Rows from block 2 of the denoiser, named by matrix and row number. Rows with one number belong to one neuron. Each number is 128 + 32 x the weight over its row's rms, rounded and kept within 0 to 255. All counts start at 0. Numbers have three digits each. After the name is the row's rms in percent of the matrix's.
# fc1: MLP up (model.blocks.2.mlp.fc1.weight, 512x128), inputs 64-127
# fc2: MLP down (model.blocks.2.mlp.fc2.weight, 128x512, transposed), outputs 64-127
fc1.170 099:107177134157146105116110122116129163160133118112138152107122131105118121142193070074127142124113117091092080161127152108124127100117119101158186141152162154131176118160143086083084139139128162
fc1.171 104:157131146121166135146123142134081127135124122128101131119124105143117116140107031134094113139211175146195162082117130108115104124168126123108092123117121115151126131112213021129126125118135122
fc1.172 084:128091120122173152123156187145105167187166113091089123141110130159147106106111162135126151103191152134101123133190118057085151181094095137161184115140161144103156158223113112142129153123103107
fc1.173 120:118106146115114189111145124099135130097135124124157137126122087160121116086162090130109109206107121131053094114151128090133165189102138134141130108090158130112082114161167167121097124166104159
fc1.174 143:144156145130141123143126122125138186135129147128113079102130154153138149144104111100131001141132131103123119127094076140134083110130126137164162131130147110193153074163115124147205114126092153
fc1.175 101:134144136088152121128140126134230110076143130174129172143123105120124138081129105153137121118168066206151130081100130132129125131125128115119106122131122008094113134149198201158127146116130133
fc1.176 105:142098139141119198140166096102165175129112094137097114122180182111162201111193124139118123036135135128117180159134089111137129193141144120120100151060164161131117089122134160112042164110105130
fc1.177 083:081191206144177154143126149128046141129101128173079099162139158138107155112106128130101133065148122134066174100130104089155125085142127163106102083103141108175136072118168214141113155093129110
fc1.178 094:132136096081102154132064052156084085152140104110173130121169105191139119069106183095057113117207143128151106158055148155141172133092122167117154150170103145149109108084161117109108097124194089
fc1.179 089:154158112132163135118138154141132091127170110133161052159113133148141122150131093105139064134183036074109141119152140137138095127160122069121119131093141119138140118136089140155096155088146098
fc1.180 093:105169050131115138147097104101161072118203071148162102131142124148112110141152187154119133124105148134167135082144101098087112141129134139075126125084161112142086126100084142093109141144137124
fc1.181 093:075129110085131058084116128125080166131135158136150096075156200189077091169084188188120176130153135095172129133093124153141113153126115133078154090148097159132080137106143088134159076106137044
fc1.182 113:099079145151120118179173154112172124114174109076158187102099138133159161115136176110036085176097197162126132126174164109134104136129158187127171155152127105215089167128106110160073132119123135
fc1.183 089:122094117112084112120075094118130092131112116112147141096188078101126134093074189118121110099128131146115157163112139135138118110156145133204079120135148145137142133166067086123146081225095123
fc1.184 091:134205146110172151102115147132073101161108118087139076153095139100154129132127089144176114129044158130126147131148136115106087145208158094089084095115129136118152115159058135113132103122124124
fc1.185 101:109134111051132097124054099119152128149143165131049134136157147099047106155193170057148141116140102132161134108112077087118104056126159126122158157182085145124119163131088079134131088127187125
fc1.186 082:170103145156116109104178150119089087114122066128092135205084153117142151088178076134120093139134091119113109108197177133116138082129139132083123060143140093099123104127131154102065140142185184
fc1.187 114:095128182086103102109104099093103082117077157160040144181110085194181131117150054090094104177142136096067130102126150163141139137119161107114146083158119107137164117073118069123099073121083091
fc1.188 091:161148132164136128106110117139117124144104161112151091162138143154106131083137146136096116147199173096156135129147125166122152146140063056110097098106128175110195123134053092138134127126131104
fc1.189 069:138100134098117100076165232112178116156099178099141126134136149121124140073131131156106108112155165151176117119168153117148141155100125111144113160184159095131152096168109090132059084143087157
fc1.190 100:166119123146112099131161148110107058126077137110145116040170091104080106141075120137109159170170144118125125099134091132114088093125109112142128094078089144166145168117116129109187163173110112
fc1.191 082:148156142164107091115153181139130130157106116097086139162116122126110136131155089192125125140144111012135159152102145075148161123131088136147055155115115152138171129188123080110106105123145136
fc1.192 083:111027140112135157124168140142131158145081123209110080114133104141129157125132144133100132104106063091098123172137128104080141105109194093121132123150127090148121106080101136117171093114115131
fc1.193 093:147124081090132088059072140147117109087189153157129167122125123162144123153180209168171120153125155163121137101124152130119148133079172142105155132141143174104101168065122152093189104116136143
fc1.194 088:095129135104117079056129092151110218144154099137180123082168111096114128155133106054123163151171104166146120157079140156152136065122129107167147109131171202113127134160137146119155146066146179
fc1.195 101:119144124112147110130074105105089135134141126141104133153150166071183118175083131143141131087128098077116098166147174058091101090144120155135132074135126166137104123112147086123125143126145056
fc1.196 164:153182034113167167179141133115129112131151212096127169096151114135121151152124053154133110124134098132106122122084117137106101098126125079129110205072147124174154071117159136160120102095129111
fc1.197 085:076166121181114117142133093096114086140140143119143108118131135112142187112129145110131138118116130154085159155067109188114152134100098147161187090129105143146144158098111149116111114166111164
fc1.198 120:142139094105115118217116117125207134149153022134115147141131136155152084130145091081132100100109086099120107129148107209140117128183130084090096146091146146128096135202185174128124158113116168
fc1.199 098:122167130132142136143135137144125117062122104153105131118107110134103115121115109136137124112091020227107134095113122099129127121078224136117115133108103069132100122109138174138113100127126153
fc1.200 104:100138085158182110094127140103161180108139152089147092157112134124148170158141132085157183129155130179181111167198125233096156177116120157156140133165140101136141141136102115180084100141116138
fc1.201 087:208086121112122200069126097103142154151081100109051137097076134095108108114123155109137086144116106131127133112129191062108153091144078124128078108078102133116139133128131129183164116155139084
fc1.202 075:072131160113176110139096094093049113136086137135092118079158119087038150068082122139130096103124107071135097111105178082132158084127166067140112122103150127083139083107119111086153129080140128
fc1.203 107:209087084103108123100099095158100119097212134146136113158086128165092109186162059069117176107110122136123146110123134103121034071131118105098095135115125117118133118170092152102122169099145155
fc1.204 087:124165112127143093112158140163205120188091126038127121112109124143103107160117127139083109145140052143157137127110125127093150106104057120110104117105132213141071113099126108119139108132123097
fc1.205 093:187112073148159144143085142137129097143129141154157156050126149085090168170082093143138087131115094120092142154157186146154070066132135117169099125170119121130112076159155188086082181150134173
fc1.206 111:138067137085122129120093113165131118139123127102089124103156195237151124145116190130128131133117132137182034153136153097153092075143123140146146107127132125115128145139126151086088156118108133
fc1.207 086:071131121098131174078129140125062098122119090120090157101177154126172146114068145135144166132143059111128078142101125130133135120156179123072150169139124148124071131083179111189099121188134072
fc1.208 088:158110150104114194151111141167172153134116058117108123169155239157128126144171179090132153115136133189161102155085119126129138104128168154120121124095110160175121194139109137206117110153191125
fc1.209 091:069137148163138142106066119127124096138122097129183102160128105173146062108103124154117130102104109118116073137104130143135103129150133149101109115206100135151121184177115105052096109127160105
fc1.210 115:080145073136143174103109109087137143112094106102097119043121084107135104166121122141148074173146121135131171156106059179122118117098118145188153142133141129119101145193169177156117123112087102
fc1.211 102:149143081107138103131119114165081113139134185128096116152158102159156111122110106095164151180176149133130117109059100115087096099102092125164120120143146149143120094156152112067214134099121099
fc1.212 091:122161158109154151132083116150130146137156141114141119097141125100186113121124188114155096163065097151147185124057115136107132137113133105120127152107125134124136141030138182174086141098137132
fc1.213 099:153169114072096118131072077127105101096130105046105094130130132143113118129087128137125115119098189226110132087116131127203101139134073141119115113093106181120157117130083050124095129112120102
fc1.214 082:117155121112059136155111110149166124139130120105124102135125092155124132122128122134225158106184081137160149255130131107157127105136086096121114126135120144130121114122122165119106089116129089
fc1.215 103:109103121158142172132170184131100130102155178093127147146135164131121119091089143074136153197182147151125139093139159046133175116080100135075145113070146127110172118168132108122155120137149115
fc1.216 122:090139087138131160127150122137110171148171189129133123091165042052168072137137150119133121131148154140139179130170172137119137134138089131100159180081138155118128063139138152075194101093082115
fc1.217 085:078145137126070140110145137120165117132132085151098082088105109112100144218085165130143046137141102138119118076116137127159124122160130077112150144139130216127123139124092096079096120100119144
fc1.218 098:162169133142132121117112199176130112126121151075196155145152110139149070089094124122158143174084109125094118144158118148139129105135114172092119145109127110115168180140161159149186103143148127
fc1.219 102:138153162171156133112171119110096112156081129102157123082182118198139126095121101183149068162116108134121180138091127120147143136134143130029131090126190153135151099171159143123155140077043122
fc1.220 122:101183140115078111127148124133195108151104122053119129126114115147114119006110158126132117108129175154118128206122104130118119124099089176117115131113112076062096120105184086165127132124117120
fc1.221 092:117160093094147094152085133115137159077180070112113143107131101099149205146112184149134210138110153147141162139106091128106139178089099158126097137114132112148108126071113134096106119127143176
fc1.222 095:070143038149132144154165098137131133143125105139069115165142132135082158101182125070097135121133124117096128125097182096138149140133131136100192113115106112107139160116180180187120096167156099
fc1.223 174:125124110045117109160141115111174152147124131097127166102127144135159106146123110120135189158131123095088103140162155128134176104157123120129159170093101163079104172124187116150137118090148110
fc1.224 098:150110145124143138093110096159152075107120113237203106122124147140152180117168155111118112117104178170128100074141118159112101155149172140128128100096156143095141119094060142082130207110115093
fc1.225 089:140127137117091147132089101149188125114137114093117192127121111112111131045123198154115128112167025101099148111126148114094106131141106131103110109117134129117079105135142083118124146126120125
fc1.226 084:169211123102097135169145164185182144125166139080143130142169123121164120091146013171137150126093132170079139049080110141107114092134111104120112124118136159121125143146148133127142155131138119
fc1.227 097:123114158167115185168094077164096179122137189132118140136176114162116179114186136156123116156111152112066134136053191079145107206106131165115073168135161164112100126100124136154153153134144145
fc1.228 099:139098145104136129134077138124153160146088137094109106103105082125106078117129137103131096066107109165168137125108104142131120128126117104103119095197115090114144142129136102121073119170097162
fc1.229 094:167157120115129177088139158118136168157129142103167118125150177136193091117148152162135175079141198129105126125099159092097139124129112117104104135051099129109147088084085133133169124144177105
fc1.230 086:151194158164091116123086057156145136115075137114143141126123123156158186141098144156157157081121117041136076142162159124102150121117116107102100101118098140137139110151099060145076108111122146
fc1.231 085:129091049089125072073118127139150087107119122100105103135141156147190147161095156128132179126135100166160164138174146146108093101114102159125106060132054108153116149129124166091062120133104138
fc1.232 090:162132138161137137078152167112136150094127105100083134118086080103129134172154130190206088121106105195154102146156185131115069084087130137103132134131140105174139176159141082102126138124155176
fc1.233 076:116142080090136090147105054145184130132078126115146104087091112112126108129173070102119148153084147096083083115129106140126113119114117142139154172151071108121104086053130134108087117105101209
fc1.234 108:119167091147118088036115137068090183153088128095182121095111069159089083130152137117138098136157140143159070136145209155132103121146118111053152135108171140132140158184124137129065124098084080
fc1.235 080:079161100119097137096162141148097125187150139095130159129129119123160099079126192118156085123150087111096124082086134117122123135097210189104119143105153154135108127116116035135127068104147160
fc1.236 099:113110127123141105134173130126176093121094131135150114076132113162134118134184163074156108189120139146140137116140082160122074113145160111082147101137126127132132060091119117127149171149203183
fc1.237 112:178140123086118085096144100136161150133081121086162174110136139178140149116132119137114165228146139098114077146124197134102092145087121075105113108144134150130133096134166149083115105130094117
fc1.238 088:168053106103172146109104134150139103096171110177142106115099111123134166200118103153137122130102103138147139067089165122150144145132170111101137104126098134170109126175116229077052120131104122
fc1.239 103:153143143099133129087121102125093092138114085122091146157140100077106115112210143182098071153108148139169081133160150139153143132113126101117123096129133164105124147117155164073176130122129177
fc1.240 142:153118126086119137139178118121113154124172091124147125196155090155173172136133102134149052155141128140101199139141148110159120196116127076134135137167097164141120126118195170134030140119177125
fc1.241 092:141128092136105119119121104128185096203121143097110132102105116149129148050099096132166092085197177135152139113122149090126128159060142042095091110132073128093098113136177156122126116129144108
fc1.242 091:170160120111116155134056123110180163089171078116129192084119178083103095114139154163094101090115152152123135120108172130133115104101145061147146171104144141166143135121107184149101124127194144
fc1.243 098:114190137165131129114140224149110092132193130129191099126179119109113102092161112155133088163148115140112045137035226127129127151106160083151145113099131145129111135134112129136174078098166131
fc1.244 159:131120151132128133151117150120149153127148123122152143041110174128141078162104092128139155113126102134096063114147110153124146102134090145108161130145092143118090095095182120071069141114219106
fc1.245 083:169112125115091127107124138099107121100144052091103133179096176200170161167111157173131110161089127127164143145141112136131124136135101167075135130157120136139113147066133111213155130208137118
fc1.246 088:130165169213161140105189164136159128111133084108090117072114129128170132099114033140194103148113124150085114127118158103153111083114165063091123141114150213124131138176121162088138136129118151
fc1.247 088:116114139113139112089153099123185137128136130147120157016211110147091126166106148131209118166080144132155102103150146144126090128174133148163151170103143153070080124143173060049153113153117094
fc1.248 095:126014082165148145130178171165102112120121132107122082097136138126167101143098131149141091150072157189115139093153151115124102115099134162129115124107142142165099147123121078109123135115131121
fc1.249 088:147162139115130079154116132131140117067132136201116123105110102119111107112100044137091163084070093116137136130143118135073115127087090189128120154103079213156116134119142061079111139120131101
fc1.250 094:125127140061140107067074132181110115134130143129128143023112099036189120122121154080134136159132131113149158151108077168099202118123133138104145151092137158134072077086171119085177108110135146
fc1.251 105:122172083132098129162168129128132150096172122140160115110149154142131167114180074143139168148163132168104096156081160121135167132108138061180120193133127182149136181130139125126090143146124122
fc1.252 078:107122132160068106116148116187044113134106122086116061144152109108116096185112148144075103118190092160124133106137131119124132133136104082130090156140137106102135135078117015149171097136119116
fc1.253 099:113138105104141160084102082133117155124141078103164120064152163193123097120119123117139072155107107148119167136180163140122101106081127155173224085171147154129101118096140165182125158052105161
fc1.254 080:101104092120081183110112112134181098109124115148155127117108122128126115202137000152117132098080124153108128028106116109113128074094131114102140090116106117104153146158079107134092145119085161
fc1.255 128:120082109095255146106117121149145127033114112138128121125117133130137124068125075122208111124077167128147120160118123123078154125090060049131117149139142140139101135114099120139117113113110136
fc1.256 100:175122162146117112124072153117153130071142118169080105207085091165107171145126059112135168119138110164128129069075068139123082080112135095150116103141138098149173070137065060165161137149109148
fc1.257 117:134103170190135157094145112128087106136132164100145110164082122140142164109181142127167147154143082181152126187107147125156145137096163140132140132145112128104202106096057107122119066150131101
fc1.258 112:120081148068123104110142104127166150120082163129110162088096097073111197131205163136128127183114127142145142132190083092121136137151127136097102197108171149105123044123106097161095100153149138
fc1.259 091:093116089143144127112130173108119140107101110107115115105106131130155122123166106109102136154135116104159071166123159161137163129151085103155055132112123103107153150224114144137138089168142133
fc1.260 125:142111126085144137134143136134150101048144118169132155130109118133142102076107088137094113112170130159164146188124116130139116118058225089121116124119106000092100124131137080129101128124121126
fc1.261 105:216123106176157155169163153097177099118136151080129129159118145144157097149068163125155111121138110174198112146150151107129107106114140121086143149078115142169152203128154112182053120138104173
fc1.262 149:087109114157138116172133138153117190153151156128099120089136148097119208155153140125130127112142140103146214152074038103133157122117117115091179133125095179135147077159126105098073102128110093
fc1.263 084:137131203122132088135165085143048148092146113147093145143153119122111186165145115143167140146113098170137127106203124171112089096122134148158157151169190141161114126138141118071103140160165106
fc1.264 108:172050098151026147154112110081150115122156138095130060126147095097119128115149218148146139130111157040170093142150116151131137141121150114157162096109142086154113099123113067106119127119115107
fc1.265 092:119102130136099105132153129160202110098126135222116069124138125147092137072114123150163116127077110097143126000118119130186141135192130128126093114121127100126162121125109160147112136146139133
fc1.266 122:101104130152115129114118118138148056123127146118154124097082099129035061133145150033121188198136117148142021135123144150114122052137121098132085121141055123123119137160123107130132099207157120
fc1.267 072:176140107119124105084200071121151060145078133166121124084106135184200156143155109131139065128170108139121062113162068145145086128136152134084138123179156117123121137164102117128139129141197108
fc2.170 105:120114121114120124049132086048120159117099100151100155128184097103100152132080171112120127068117152149131181150180151126109175077126151134145115166052084085133139172104165115089098138131095111
fc2.171 096:133123137144157121159153110134220139111121138086113148095146133116115121121153224141175124147101058107165135064115162175145070141195109103128106138133147162119084118145187107127102131122130105
fc2.172 088:170096125090148074123151161131199204117088155117119167170163189105145158152102145172147180109092136106075126129122102143171120092120145146126147114109152084127107154056128154136110068139162126
fc2.173 114:081115114184126143172148133133118129116197114126185139130090098151137105122071133126133085127135126147110162123077120128121084081131151145175125099113135128188136080106131165114129152212084164
fc2.174 120:105160097131124100160142111109127181121119065136152147146085114112114183121092107088119154114128126122144123146081203148124126075118125121173123136157157128104149046104187104186170162150115174
fc2.175 096:140085128142156128125144124146058106181119123176133184126114141132121179104108161154125127133110155137111141107166148147133127122146121132159054134116134193104133126087173202138134132136143163
fc2.176 102:124120149143130187154157151143113103127146102117089118140110101083145118135098132124117124225133143106123078115128157187119164088123127112168130167175061142147149137146132144130104132122130102
fc2.177 082:146081160105143164180159135139163177144104071161157153091123126148150121082166115085144093136127114168100099155152196161112146155113137149148123167134151098166068041099098120097112096093160146
fc2.178 097:083121172158148142207122183163152092140084131097188091175089165172076158120184133140095047142197143101148121117125132103123100159164146130157093190106093137148140163164146147098121103180114135
fc2.179 092:127076144123164129154079095117120132123086145117142044107133143168130112130197114088129121120072172063128099132142127116113145126142121113067125177139141156152136133115124194095060092108129097
fc2.180 103:133134066124110110165153159105140116135086122118122161168150123098112130121191107176127118139125157094213120139120169124159103139122127120073107115189115123139093140143109136142069085104141159
fc2.181 096:130094166107135091145111100071142183129121170119132117091128050106109068149126118168111138082149124112083092114141079160133124176120131120101113086096184174155148164118149136073077118128114076
fc2.182 117:150086123106167114174120131098182168116114117155167112138200121174104087136122120133045176109123128090118161145102149195139130163135099105111139183123160089050064123168132147135174108107109134
fc2.183 088:144101134121149121061119182076129097133107145133143148129065131084098127148077137123135106065121144116152212128149085195143135180140116128076146070082102090105158165103140092170145112104133202
fc2.184 091:106065141149178130116124122151186132094131150113123097073173101123152101103114125169078122101148116182177103132129120155119107112221157097122122116171171097113146102129156138144163107099134104
fc2.185 099:166128158128132178117163129065142147126122186117189110109086100135111133137118122100124156107148134089114128129089141114136154194124124145141046126084097121124145184159203133146099114161124076
fc2.186 103:136090107180145121142153113098063124104108194102089090088164113182084079113109147149129091128158091131089139143069153140139152096124149142161170165148138165135120092160073103075162161173090176
fc2.187 114:158138125118135082076094133085141130128136145148055132099213131056156175146086132103117130090119135181150169140076126084123113150145127125158145137131092123124116165128159117102128136167085141
fc2.188 097:142117138167145122128189108125147149142136091120127137137122121136069113139130103154153146100079105061138142152087160099149106114124083073148154166182174087131084120137125126144128114119144114
fc2.189 085:144177188125117114153146085101131113110132115126157159082102065048157114121140138159109157120122124111110158127115118136133084110118131133064129168142068108133135112108099100153138210167208235
fc2.190 088:122104171146118106139131075053108065126153034143132129161161098069137085112145108112119095088134129120117164119113143109129128136130117121126143031164231141087146151172148113093092087148115103
fc2.191 081:132119130171133072116159079134150173100123163122143136088136098146157139105117103188098142095093117075146134148185116136121103131118089140087078176166180097127144121057215126186082174107072127
fc2.192 080:178221145118141180156093133125113152121140115198150084120116116114125126130111119133140187139189203112089141212113171182186162104115174114119139125142140138132151089159140147144144174109112117
fc2.193 110:071143041115121093189162121097127123156029137150119169176133127162082148090083123142107135081151130172068108125144130131117136166116137120119158155092092120062136147185171107077125167120136100
fc2.194 098:192136108108130129134129163110107155125078099128089140200150132167085114100162156065156156124149137131126164132181135073111114142125144119184151159137124105137136075105129139097122150099131102
fc2.195 087:097127129145130171092112137008122217117162098124137125110110146101096130149131137103134153100102138138118101145119105137089172238150140163108144109090092111147137153136162161120119162179100147
fc2.196 116:122138146117120185089093153142136140137117053116095114208118210181111092150133075099131131105120126147196122115218129096132136194109119133129111163077117147118148066110110153061151122108108124
fc2.197 091:080167147146129095095153126070146134123120081142079118100105143157160115136119115147126101058138139072141064128107109080121079132121131124098131010079054132088118128158135135174089107177163149
fc2.198 127:143115124093145104132155180099130100129053136122092150078115126150237176138077098084121163156125109162124144124100112088130134187134131146156153144105163109134101145101071145090062140134160180
fc2.199 093:147083114103150149127129136155108142161131126130137137118132136135143164110119140140115119109164214229120123126164097157124159116112208137098108072124122147143142151152131154126135091134131157
fc2.200 121:197125181148100129221083132119152154122148096139164135142155143130115078196158138097158132106117119100064202089072088128093103147153146101077131123140144112118081106094112121101093111071132201
fc2.201 104:061166081127134115108173194154137177130154104114098144103160100189217120133080090127129118150128124115200136159093129124126158121148142139095123105098148143130132116121156143180135162174120159
fc2.202 101:119117132092137088098153096090094114148127085121132127165089086124045089133129153110133147043145144089095139115098114152142197152142156106041122126132115116103144143165064152102154122126161070
fc2.203 093:125109105165125160168154158131088090139134108103180132148077195062177081120146117100119164175133129098117114146097136143128112131149114148161136128157079093110125074135102151111128111102158150
fc2.204 101:122148125167149119140175144145120154070130126086146144151124122133094160086150134145200117137160217110138124134105155121155089135097077128120132141147113106126195128159120161153141128141116125
fc2.205 097:163182117133115080093120087145152127117123154132104125150137115127132205128142089120125190171131143139159126126143120139117107145113116134160075166219162135119141188090057102112116109182047192
fc2.206 105:116114163098134125189080200152112100126048123109148147162146174184101128149132122103126175120128121147142130132134090123109141235139142110110172139104109134138111153170113164075200140143159142
fc2.207 091:163106187112151150176135112050152050101091147114025159117119066130061070128111155074121128155151132109093196131126093118146091159152157121116123149097158116134117167105141155131116173149104095
fc2.208 088:129079120150124170122144135154139171139117082159118117138141130142169128138135163144147124171131163164154095137075110138117134154073136156091192167158105145147144109088160133145098061172100131
fc2.209 091:160150075160127093168102143099090106134098133124161183093099062183088176126149139102114217174120128125112165125153192107128163109126104121181132139125132111086145085084197137071133123179135164
fc2.210 120:105120131142148100166109068072094089121050126125128140130176034125135107107148115122111120172134110163136160135133105187112134098146132135042176121130138113141131212108076110115160144119097127
fc2.211 097:155138116105133087065072174094175114136193058119122131110169149104120178181086120103116143108118118129146118094199117120143093119137127129110116127131224145131147119095172224206131145085152082
fc2.212 098:122167201116133110126144051114109176123117157136119151067109131146099111065160066095121133172143121097153143137081138118150151112116123103131114068122126107136122083121075132117134080128139140
fc2.213 093:111123113119108115105109120158170133145135117045120108139143132147129121154147127128147088147122055216136105072168129114037100141146071111148153187132169101099069116121095103169101087118130093
fc2.214 090:141116118125084134105156141158098136093117125110119108108125115173163138160114147124022132122088168135155107245108105136069139146149093095093160140120135177131088119131110209120101164131146116
fc2.215 090:151106153079121087092157099105141186152135090124131142148116103112159108154146146142131148050132114109045139118113173151131141139124127131107137160109166154109098091153158142100048127062172051
fc2.216 120:145142125132145117137127165070115185116036077120093150146167164137125126137112128175126134105121114142125100127127083160130137089149143138072148084120170132108096084139121111176175175085177116
fc2.217 091:115122047147063168133134082158124161129096175112153102132138125132148094107161069127112174056094152140160147056176106148108116166106104074072153174148115123145138159095154118119107157077123139
fc2.218 099:158148129122114140151147096147157083150121076138177155135130146127164184154168102155114149084136125128151146141112165084122110128142137159182052114133138155080089156152143111117201086161139069
fc2.219 113:135134128170125118103155157123138133134092160128064119165051099107174127140071144103128095100144128096117076099112146090142060121134115127091153176098179151115129145084115117176090137214137154
fc2.220 099:110072158098090162117149123142082126094145121076134143072099129126106190217150115141129150137129053095094144205133140113125108109133107155118141075123103179079125126151184111118148163133141160
fc2.221 093:090137098088134065159051051074147140151086162115086140184079178081142174136126093127116096134112143135190154145123111160146161077110110133162132153082147139129132122144180128152137135126184105
fc2.222 112:211129144157124186117170192036077136134163160123141120060104080141127084125127129114138097142123142163151127113145100073128104171093125128165181116102138104128116142132088072150138136149088148
fc2.223 150:128098167147132172117141091075130156133106107141160083118185128055169139156086161092144024177114133113099096109135152171142153139116133129124153076080129114178133111113112119099111202108112191
fc2.224 101:116100153086170182147123162148107085129151142142220101158111128180088051122102069137137119159154091141088114137123157057149152111139154154109121167152125127103071114176103174122132103122131117
fc2.225 088:128130187113106158116133125170077112129131143102094178146139130107141126174137101138148172123094196097075138106107149142158115121133141122133119092128152109111147146113118060110172119106144148
fc2.226 097:039138130120100137096092107148131139142111153095146139132102131139114144103142148155142093111134112148207101091191186103122167144161137116129134118137154110105145175125105152116146077131134082
fc2.227 086:244131139145135255117115183130150169125117106133139161144160146115142152166127135127132140089119128138172140121119121152135117092116134128087119146149163090150130169084147124171151095102163135
fc2.228 108:063120110119129129166125136069153116109138135139097154097176151125092115152113152141133062186134126148066213143131115192114125168134142130137103127088152108134093126130165147136126203175153114
fc2.229 103:129148122163141158118185132077142137118167145105092106095139098163138128140137057127130153133126136116191138134115156094125105184116107111057086174110084149119179184157181147135138119136087095
fc2.230 091:119133119199097132117144201141115136115173114111177123149145149171136079128176144141113154162126091166190168128115135104144150133131156125110095136152143128139102136124085107108112198139103134
fc2.231 097:053143133124113093121116166059100076147125163136143110051050143143166167096114125091105183154137130178105154148144115085114079137132097141109148159134172105132147123089119090151082160178149121
fc2.232 102:044131159113142143149078099123148131151146166119092165120128119055141151088080098160098126163151152146117143159178062145134139176124122105188149071097055126156102189159166079107098103122112145
fc2.233 095:160150195121106151083067147196121075130207103166150114145141131142110152154096146165123113097139142168181169083093116114120113023086114134078103175139096125121173165114095073101156105161096154
fc2.234 104:140176129113097052108092165050133179126086102121161115157153117162089190176099102185138174149128136137175166111154074146119132190115116119204167171098121175127126212148108143186127113111115150
fc2.235 080:172120138079108141098073186161166167059149098124191163119147121134152104161102116143096136102116163126075125080126093168122153112100176143122084208149117116159121108074232088147141101076121121
fc2.236 107:142124097091126105099117123131115142113050109104100143137186152164116115119140106142131077193117118121124112154191079092122150175126136128149145043087134113130102113144123108099191129156152195
fc2.237 110:163121120100151069113138066099153107130142106174210102137090123141154110117124137105119056107106109158166201127107066104112158084204132183157132071194100140159130119105119135191134141087156149
fc2.238 090:148143118115176123141114097129104153142087114179155131184191150092182026068113164141105062114121111175170131095146129130117148111150178132107155105145142115171139115067142212143119157138182095
fc2.239 101:105136118159141194148133130106122137108173156114159124109156116040154115117051103102135157085129104123119130130110154107121146075114133140150183143151127124142156151142152148128130120064113155
fc2.240 117:096184095128106123148220154092149199124075102111178126118152203149129129127144091083136140098132136128160101134125123155145068062122125146081085109144190160112133157137092104169062140092082126
fc2.241 092:086124156102140111105181117159084101017164100115090142176140143149167139142112163155096131145092043115103150112121075123117147094091168072154073102091171121096132142119168154113125161157117130
fc2.242 096:096128166105134139083100120095114178126175143105088088117192112117121117122118100083118171102109124162168143161129110128127112156125115158063129120139050093131164135178092056071110108166053155
fc2.243 090:172098185157123107196132072092114128124132073110202142136121149084143201131156113154129140170141134069122148112201103148151130125132146114173183098170117172149094095072085134084139147089115084
fc2.244 137:134126082128127105161038053104155156140127139128138121166128075105104164169096118112127098138108126150131108115178073102139104136121136116139114132107199151142127089091159159115159171174109092
fc2.245 091:115161084084124136161085150103160177119151160108074174105170064161182107116120128098093115100135152126120149136094048119134095097171132133130154118081155139128154213136201159171174158189088165
fc2.246 092:177105130185157134165148166127142090158133153097086139185129129103171140123156173133079110154150140112109098155155185158095069144141167062115097078167098045140101167117134154120124086142136080
fc2.247 093:137079082143105115114114133101131126160052146152118066203097127122110114141101159122136123152073073143120166134085112129115135155076162154128166067130132116180137119109105177188078100140098133
fc2.248 094:176252132134140111113164134153206094137121097133121108164140120098118138142158165173141131136206091110056122077078139142113160128110132167110122113142105128155179157124156078135069065130132124
fc2.249 096:099131107174131102130093092155142109169162120185064151125142150149169133125134207138193146146203155105142132195114140080173161129073100188090141123133141049151082145129128113100157083163142074
fc2.250 085:176132117100138170144083046133125124101132144109117168164150085183152142119120098086112062206133115125106142152120083109126113106128118114115089164074118127116112102162154128072194127139145062
fc2.251 091:130162124199115092146134128075136115141136139131072123081124152136149160123071134112093108129145155119105172156146130167118157132130137124110105137124099110083121105120179097154086164162159151
fc2.252 104:078127138162087103104117135148230080130151126096118088121088119088098175101143111128159099147083178151149123076100118136129131104116105075101115104090061132118125139175120061119184141122114143
fc2.253 115:233159140068136157066124100077118114130098107131055127100075107095089146133128124104130181120125116110159175135191063134132168153124131133122143138192125108134126122107117142218116130102144139
fc2.254 094:098154128146093201161125140149145076113080093135167150173189176140129118100125159154138139111132120090186098079158162134147175142108096143089118179147121124097123172086107080179087096130179114
fc2.255 106:124153103102252163168122120151117161229120141141158128083122104131141119198126131121036139111176104141191132175127113143177155124084049034100112140130116113137182129117134091146111128122118132
fc2.256 102:095118149135130130129092108174132149140134173125068106118111155175125049120104169122131145134111145129134100141197183078120166136122122133126098115092109139130108063139151089134174136154161159
fc2.257 111:157117114146142220120133150119094102121116168113129177108159134153091155137080087139151157065118089073141130137051070150130109148142142138137197133118187107133127169069112069115094057105124168
fc2.258 115:088133136109123161110143119115106169134130080151090111110185169104122000141143099108144089214104123198128090126128083161130139164120135146165113122090083107122135043127117146108153197154182160
fc2.259 092:159153086090105115147161163102130203146200147133137135133108152068187115128116092110150156135112143163178160145060074116135103180123108134165120118141115096079146144123134104141116160173106118
fc2.260 100:101139139107148137101105136148132116192120124185156178107152125126148112146114145131182131137102103109148129210113164116127126145114218090145124165142155230094134132118133111157136116145147142
fc2.261 096:097128148168129192099122124066143147136088107127121115140123136118098139143098123101134131117120131103133137135083067132122156165130126136131193160103142122118120216143127096158110079183134146
fc2.262 117:113127177137119123207147059120121151122111079127202110131136216137165117118098144125134238113137123120120125120130150110129139052123125128160153159155184152137136158124139130139213148151094154
fc2.263 112:066093174073126101058159114133155094138096159149082127131166077122112137101135175187112092133141136133104222132126144166131194128122120129152123071044094089121108127119141099155119183127097119
fc2.264 130:156076140135205168172100166126139138138107144144125197135122157168096144123115205115161093111114138225079126148134128156106117141155115158124121150140137078104095099085110143160150113075110142
fc2.265 093:113169142155108151087114109134111133161129122229132056145114153135113169148136121135109137137181152076111130000151145135082080124180118101147067129132156141146116104105117162119140086132149136
fc2.266 105:124099170166134157132152146116109184125080095135104144124143203102120180099127127167139125175135117123101138138138099138120059130151143141135136091094170094133107142156068078063175139104095144
fc2.267 080:179119113125135131184214186097091062114138134124111131160098160110163091137139119123137085137133113143132174156050201183112224147123134121129097128127065108115113138170078123119131145098098152